{
  "model": "multi-label image tagger",
  "dataset": "abstract colour fields from 500 small random pattern networks",
  "horizontal_flip": false,
  "mlp_ratio": 4,
  "width": 384,
  "residual_init": "scaled_by_depth",
  "optimizer": "adamw",
  "beta1": 0.9,
  "epochs": 150.0,
  "final_lr_fraction": 0.1,
  "warmup_steps": 1490,
  "weight_decay": 0.1
}
Rows from block 5, named by matrix and row number. Rows with one number belong to one neuron. Each number is 500 + 25 x the weight over its row's rms, rounded and kept within 0 to 999. All counts start at 0. Numbers have three digits each. After the name is the row's rms in percent of the matrix's.
# u: gMLP up (value half) (model.blocks.5.mixer.u.weight, 768x384), inputs 154-230
# v: gMLP up (gate half) (model.blocks.5.mixer.v.weight, 768x384), inputs 154-230
# out: gMLP down (model.blocks.5.mixer.out.weight, 384x768, transposed), outputs 154-230
u.89 080:510536521514494512472417482516507502515528480474549533463545472511465492479452472507521512516478479483487489485505509488492507489513524565499530503461474482502477449543556541481500490485491556514484513515500484530543531494492511482
v.89 066:451468523481473447464513462521501483544523492460512483512531477506470465484490469482530505462523496502500517493492454504535543495520501494457502513491497468482501456532482504508483477498506537518473517491521517490517507487485499495
out.89 061:515503496493526520513495470497545499491478521492485507466470528530543489511516479536501495484517489504505490496489519512516484501488542494537474475539545465492462480560521487510504531500503525489502485494515492509448515501495458437
u.90 109:511487477520536464453502497495483476485505520486509497466458479481494493517472532483510504500505500546521510490498431524509551492475505518485518527509469491497501535504500485510550474521528525482485568544500510460495497528491517471
v.90 126:513410546480523497520503517536494533533495523501490463440544490495485468496503533479476491511542514538504504486487474511476532471499470485486520528502479521480502465495529497523525513532446536529523503493513507510502522480484500495
out.90 117:536500444513500490539493501498513479464492507509479502479495519473519497537521543505436500525477532475534516515480483498488503480491503474502494500493478567492521501493528474509523540514521453508518528517516525476531498540486485469
u.91 077:510488494521545508461504517490458484499472506481478458500516491547501480476502505474489539484492517517502526518519485486527528521520482518481513546492460494529505490511485530522526436468480537482474512524513537473519492460501509522
v.91 078:469521491476494494465527501503520513496484479509518476516554523484521491495468531464523480504499547507489469469534500475508520519533514515480522460497527501494533494556499511474501485482501535485501479517490522503513491467475492500
out.91 064:516523517530518472507488486510522510505501500505498498475466476473511483518498497523487445479476515434509600480482529490480514527509460460522503473461482528492471473532482483499502494559458492507523510509466494511474525517491478449
u.92 089:489516504458464480484499472470516496544452501465500487530543494521494483491468539528521501508488486479511496498516500489556523456497517525480494556458492494516497438524484518487514509498485528521490519467510496511461469490480489446
v.92 083:535465537508474488564512499482510525512494501496516523472506463483500523470483538495496435505485476511511518475465471440498519586493532493517510539505530491503524493498523509518521517549478530496537531517520476485482501451496512501
out.92 084:491484509504488499493469507542499493471505491510475502456498524504536542505522494451508500503520536480497484535473463505553498447500509463445513514510530482525498528512504495533492490514501469552501480504555496438523497517507503505
u.93 095:477509552515515518478522458519524527515471484445499500546562517528513478503499491504482516512482466540505538502477472487512494483533507501501459464526496454495473480530479531476507499472503519514489487473514509491505489474453512522
v.93 104:531509513521508506480499491510519474488482515481510492490533530504491534546494500532472483522475475510491522508500448478488513511542525522517500497536478511465497483506491478472467480457491516503465493482503486516529501524442474506
out.93 099:537520531464538446502504516527501485500527498467495509484479527521469457480477466500537496498508485485526519487499458517503528544479455491508507466494498474527549474520461523492510491513488565499494516507481444498540453553516492451
u.94 125:513492501524497509495468453520500538503508463504511537521504495478501506485513453524523496517517509527472455497481492533545499502485526510523491502502527484510474523526500472503454490506458516516524479473535496514499524437547491483
v.94 124:482486493496525512482512484460517536531481505513507510467534465487471509480472479478499483476507490535495565463521520484535533546483530503517486497501478534499524482445481486547488488519508499424543498503517481495469518478440482488
out.94 129:487526483508492507487475467481554486466425497483519521513491474505534557510469506510526499551501561499497492488496477484558503511481519496468539535515504481527487481552512490539491497483549472443505483503491500524464542521511524422
u.95 092:488439444517477471485479472487488500514497492457512492483536493523511481504486485514492554485500474512530464497502497491560515528497525553496539488491477536555499479515540478520469519507509536505500524492500448531474476508488546443
v.95 086:482467452511534487469497467494501531484515541496529504507491499485479463538505524506503500514475530533548507504497427466546533516510513487487498503557499551497474496491531509496497522495533532497499522487523501529483472537426448474
out.95 091:498497507478431503537484515506465526471532522512497523507546521502512461508509494481513493486494491516493516526523509511518435477515470520497489484513486501506495551497514520483518516517487527548449504477482508539518486479495529528
u.96 087:500540473466499486497480509539499502487456509476530414512527498570462531505446523522448529473492489515511478498498479498534506505532489525516508541453457488519484504504535541517480511476502512470480532537495470478521533491504516467
v.96 076:497478508555484473535500494547502469523478491470516452487522454497479499487502542482484526505491508509494533512519471479529557496514509487521514524494464536504455526482530495503496521506501528515487504532494498486479508493476549482
out.96 076:489514528524426501523501480495488517509460517530469496526523461446538536520528528483454457493526535526532538521481499496513496510470463491528449459441484534484455490505538503520518500542464485501457502548508472508512497497498518482
u.97 084:511510484499497528513482510520523501507500526493535491459478469495500492508484515523476502457487473507519506517464492481461495504490501513518469544453453499475483433516501514505495521486508495503526486463521540536502485494467514469
v.97 091:514500494490550516461474535504506503537501496473530510532552522480512517485508472550506504559494509529521454495512479483520552474508494478550445524527507533499466471505505473493502508479495530465499441495497464492469452581494482491
out.97 078:480506490522497503551510474513492522484473520481504515519504511504542450489485489514571489478525510594470497505516448505551511471472542487533486510553538496502510513431490507473510506528494535470487487478508534534498503549496472479
u.98 110:514518506492502488486475498465483471520464497446524506516517529515511497516504520481454524561482519503485450509489513491519535458495503515469483530510493490472466495564509527508525499482502524493453533506528499458478504543467538503
v.98 108:421459536535514498521496500559521544522476493447456494500515498496508544528504481480543507505470520518482479488483449512458525489506487501466516490514480478516498499474498497535492447464498486516486517538514519506492464514458490527
out.98 117:462466477505491509490517450510487501487487437504495501531481468516517452505524518491458544446522504501462482497490485494508485460467472496491504497518520543539508496477537524493482498496475480532495505492554521473512468576482480473
u.99 111:500506444502493488486519497505538473499505543478509512479477501499446486476504536469480532490458536496468527497513489496530492505525489490484524493481471494502495438537483531486544517490502495500482514494515465517485517486484545486
v.99 114:475529500486517515514530489454505512463475461531534426491507526536485543501491509524500509476482513511469501520516468503507492510534508505508510514518500507480510508514504521524487463480497481472542543488441489494468502507503475460
out.99 118:470515534487469494528465478525512518548486472479469510476494513525450527497500486506495519459538502479474491524505517488474475507514483490483471563448502479450496516489494521506511484463446519543474484502509513446529504540491492521
u.100 103:504470468489530475513461454451486487467489509495492479508523528504534472478477515509515544502471508461553496481515473484509493508500508495465500532462490562511463506521511562469541503487459564499495566490494539531505489520476509457
v.100 105:501450499498536493506504474454479505497531509522497512490471485500489477491470491483530515504510508504478474440490495501452459515506498528482498503518513543507487466512470561497497487463468478475543521503541526535527542450503481437
out.100 104:494483469501456480461478530498494510525508473539480532477473484477498508506516510495507479490505497428528529471509553499446495526480535545488511524489465506510512495468500488493504498500480476484485479526470480522506552529505472521
u.101 108:489494477480498448508532524519478533533514473498525490489477499522479463493499509530482474483491482505531528443500537503549519504487493508485495496550455434505515515508494519495518515537499547476511509479469469495505512540506494476
v.101 111:509515492514500499507467502500568497485493498492491428501480493465519519506512507523482476495514510503489450493486477487460514515476475508505457495465503498514501467521496552497490504517513484520489493489518469542525471475512480490
out.101 108:473503505531458497508486524467472498493477508517453542472511490493512474507549535507527503473521519452542500513483476515503474474481512481481475461474533514508466537539497477516556501505483540548461529500483455518515511472507502490
u.102 090:487514448477525486494489471504473502482492475474527507467485494534474443509503491442494516519516493516505472498507505473509518460525554488478484515501478484476475517468544528459520514457476571488447520485523514487493486510497495515
v.102 087:528501502493504457567514512520496485518525500489498477533516470512494497487489522459501486490492465498505558545487466484552525485488449464499502495503500483514539508452508468479524493533503534517514486499486500454538481502471505559
out.102 079:532497513476550518478563525479498542496499507531503506548503477494532505520511474498541525485509472511505491476492532487492516537522458502518508535472492490485534492468481503497437531533482488494521456487480485511512506573519511475
u.103 102:543526456491498478531527510504434474536488521505521460459508510516478513514496504507448523513477498512511529454499560494497487497503517538500510473475481519508491487581532547512515473526508521495476534496468517512525492547513545500
v.103 102:495517478494535509524511542477484471517508524534528506483504491509491468527473486490507488480436474471521519463508504450483521501494520505501481516465460544511520454481485479540511503532501499473564477548487478492519513540453467505
out.103 105:509520539498533452529499492525472488501504481489479519532541520544506553497501476526573503507506444496521492496511483498560493477519512489521483566521526479517517502479465520488452525479476511486509505504510525480494486521536507463
u.104 094:494527475466491515477472468507517539532511508508528430494472516488473532499487485504490510502552492512509534496497492487519508513513514539547492507495438480452487494545486518495463517486476522503499490515505516493526545526496545438
v.104 086:479541479490499508494503508499531493512493484529481484483489554470460537556506467546503497534471520532500471549490467546498474497542508493502483538500457502478468497521500512525499485467531512491460505550446498486493488567518465484
out.104 094:500544520499477551563504536503506501495497494502514475510506536486557525506512473501513490525514491548460462533491474514480521484534511480530467521509534512484486514537511525506443518472507466482449465487501514567504490493486472505
u.105 110:519532516524492504562506484548513490479498484496511488476543507513490520469499497515564531488449489489467477508522517522520491502531524521494558493492538492490493504500467515513508477497476492497490514531517530491504466486488560434
v.105 116:527549495501566524501499559480539480478515481492521452525531512516466507481498509505509500537474490482507525523515491479486537447506487488497499481499510536531542493510483510516527494481542476438524502549466491486501481570484492494
out.105 119:486486555524476457544468523559507502508491520471482535558523524493523483526518501528527494486539492488510491490481452510535540428525527468498491501480526427524515528471495465504510524492477514476502549521523485467498516530519471462
u.106 109:481509472513463491517501481520490476522511473471515491503495473490475465487478541489482503504521481486496478452512495483516539432471541510507503561476479569498502476534538517478536485510500517523488543513503491453476474531465533480
v.106 107:491475551473527481513501495477535511503494522480492485491540458522514565473469505515504559523527502502506491471540489511501510483483520541516518465488480535504505507531504471515491490512533516468515541536507479465483495490494509468
out.106 117:480477498532451478507474471508538502508502482471470507539527481458506437506524498529499498443527485502540535530479458490536490471497492472529467500477518492513518504491511511500548524509478503535475515477498458508566504564510492490
u.107 118:491464503497514507518496504553485526537496488441510479493537491496506482475465498528508541487498487486469471500523447526496521456494513513499492460485516527500505516529481501484559485485512549493485503501484438478549472494461503496
v.107 114:464491504464503472517496533489479518505501474516475489473537488499496505506510518489515559498495529461475478485469555518496515434477492474485541461525485497473512502533521504492494531487483515524523525513514518507507495501513485499
out.107 134:499519554496490500529485488544520496530497439519425465479536491496491531497510470476497508521513493483485513499479526569482451498487478515513518516530482483489502518498514515532497469521453499525477522514476515454511539441537542497
u.108 110:486523491484521526464484499522459479500514475487522508486484526537517451506526507526511470459451480447515517509506462486494474529508494499506487498488507519525484432497515535531509490498494511484464484497487498526471514522500493506
v.108 120:487484468473559518446545518430531522477495526521531461504469460525536448492480510513483463515474477491473509513502535490474537551484465516514530472495473560507539473501513498516493465529506474496478494483477494513504487483432514487
out.108 111:462500535512488497429508472478472485508474475468490492541458478506490504505508477498448520445528514480477507534467481524480501515478446513506507466440504489497505462546552531544503448482500489523449516520503493534530482547491477523
u.109 086:477516449477496493493468487501496566493480519496545527474508511518506486449479509503501519465505491476525536492512511462537470498495517505470485526494475505480483486507459479499544537505500525516526501506510491502513505503473515523
v.109 076:501520544517493486514510471505534508528460517494506473521518492487506510535519475512512519507436502518455483482474434531508484506530504535529538518531525470508535516466508522531484485521475457506481502484486526550481474499499491498
out.109 078:471486527513476466483469481487506507520517436443439496483460490482457501469490495516535524444566526474492532521509461523500487512498495485474506487458501458484500498541466507487563458467493503523478523498529491472523514500516488498
u.110 107:553532466478460530502514491528455508513477498509532515496510564525444488514476540493485532504450477485508534471501515490486529513489494556504480486519461489453503490521532542496486516464492555482511472473474504477516519531499548524
v.110 104:500531470481452526508505553450471470467525522532517482512545528492481510481505522472523508543465513494494485524524507457497457465516465531475513479540466536499499542490496513477521516526514491547509482517480478514488476465508504481
out.110 112:451522487490566499530475477508510499527472468488514498491491479491546518517478445469506512549516514527478496488492547505472461532455511523502506478496508522503480522492474486521456491485499466501512482478546546500448541429480478497
u.111 080:517515459468515499501473493504523468497503514493529478488476449530498456463450502489516548495501495466504507490497461502538525528521492525491484492487439498478495454487501508500484523527482559517499531499497470485507478517489476484
v.111 071:487559493527505497458549477517533507487520460465541466562515510507530484534493531489493495492472501483439508500537421493471547518539503509496530527534510489503499512508519520507519463439491496474467512512495489533477484516491501442
out.111 067:514503527504461455511506479544512501497510535437491500531558556485524535524492513529450464532536476550512495504496438532488471473496430468510495491498537474500480496525463489477491496494465495519478490513518519492483479512510489491
u.112 098:520494478500468444474457516461487467500507497492508502497488511499494459508489502504462512480489485503546498507488517520527452515510487517532505474491450492455444471555507551502532526502502492506470530503507505468555486483472502425
v.112 105:490546488487521518486512564490565493503501511509513499469492512514452532506513490492522485520487494546486518488495447490462501469565503496462485502521451491454508501488508533467496508479516525447499479523465518461460483506491507518
out.112 097:515515502496490472538487448512481513481514490506486534506495531523524441535511480510530501492521474496455519488490470515571502458550525483504499500520549486483511492491491509514488507518486505517484491482542536524508540525508488497
u.113 116:490492484438467447517469439494517487515453474505486506521523537520485504498479524478488511453494494459491515494515523499528478477502507511508525528474500456497470491534505547459503519499489510526545508494515502451512541477539523503
v.113 124:542465522520528505492506487492505542505469519531471469491484484472515486542514505487448497497542482519493494512458523517494521490525533485494505527405483508506516450464496513502459537544475485513481537475533525505520475488498496525
out.113 128:476501523517476486512505515504455507514491501561467489522469483463473510544537514483503493523512526525492510495463492516505517501512489495504498455482467496487518500503515465535474514517512496504510563502500494515499503499516474493
u.114 110:476525458479470509496497498554441533512457477529479519478492482477484537546519540487497501472541512508457549493503490510536494502493501499494521449532488480495506502451535490502484500512489495508554490501480483487510509478525547532
v.114 116:480513502511525534512481514439514518498510486502517513480510492496519480446505464485549514516464530515524511536526512505538510520476487491522498442487519555529471503470491473504519475521491499495535471523510512536464489529441492497
out.114 114:528538493496520499495489472449562464460474505485514511527496531506499493522500506514485557487484503480481484522467486501541465497486473468479505513488509494496495446504472547475517554485490510509486495464492492512527456504517530470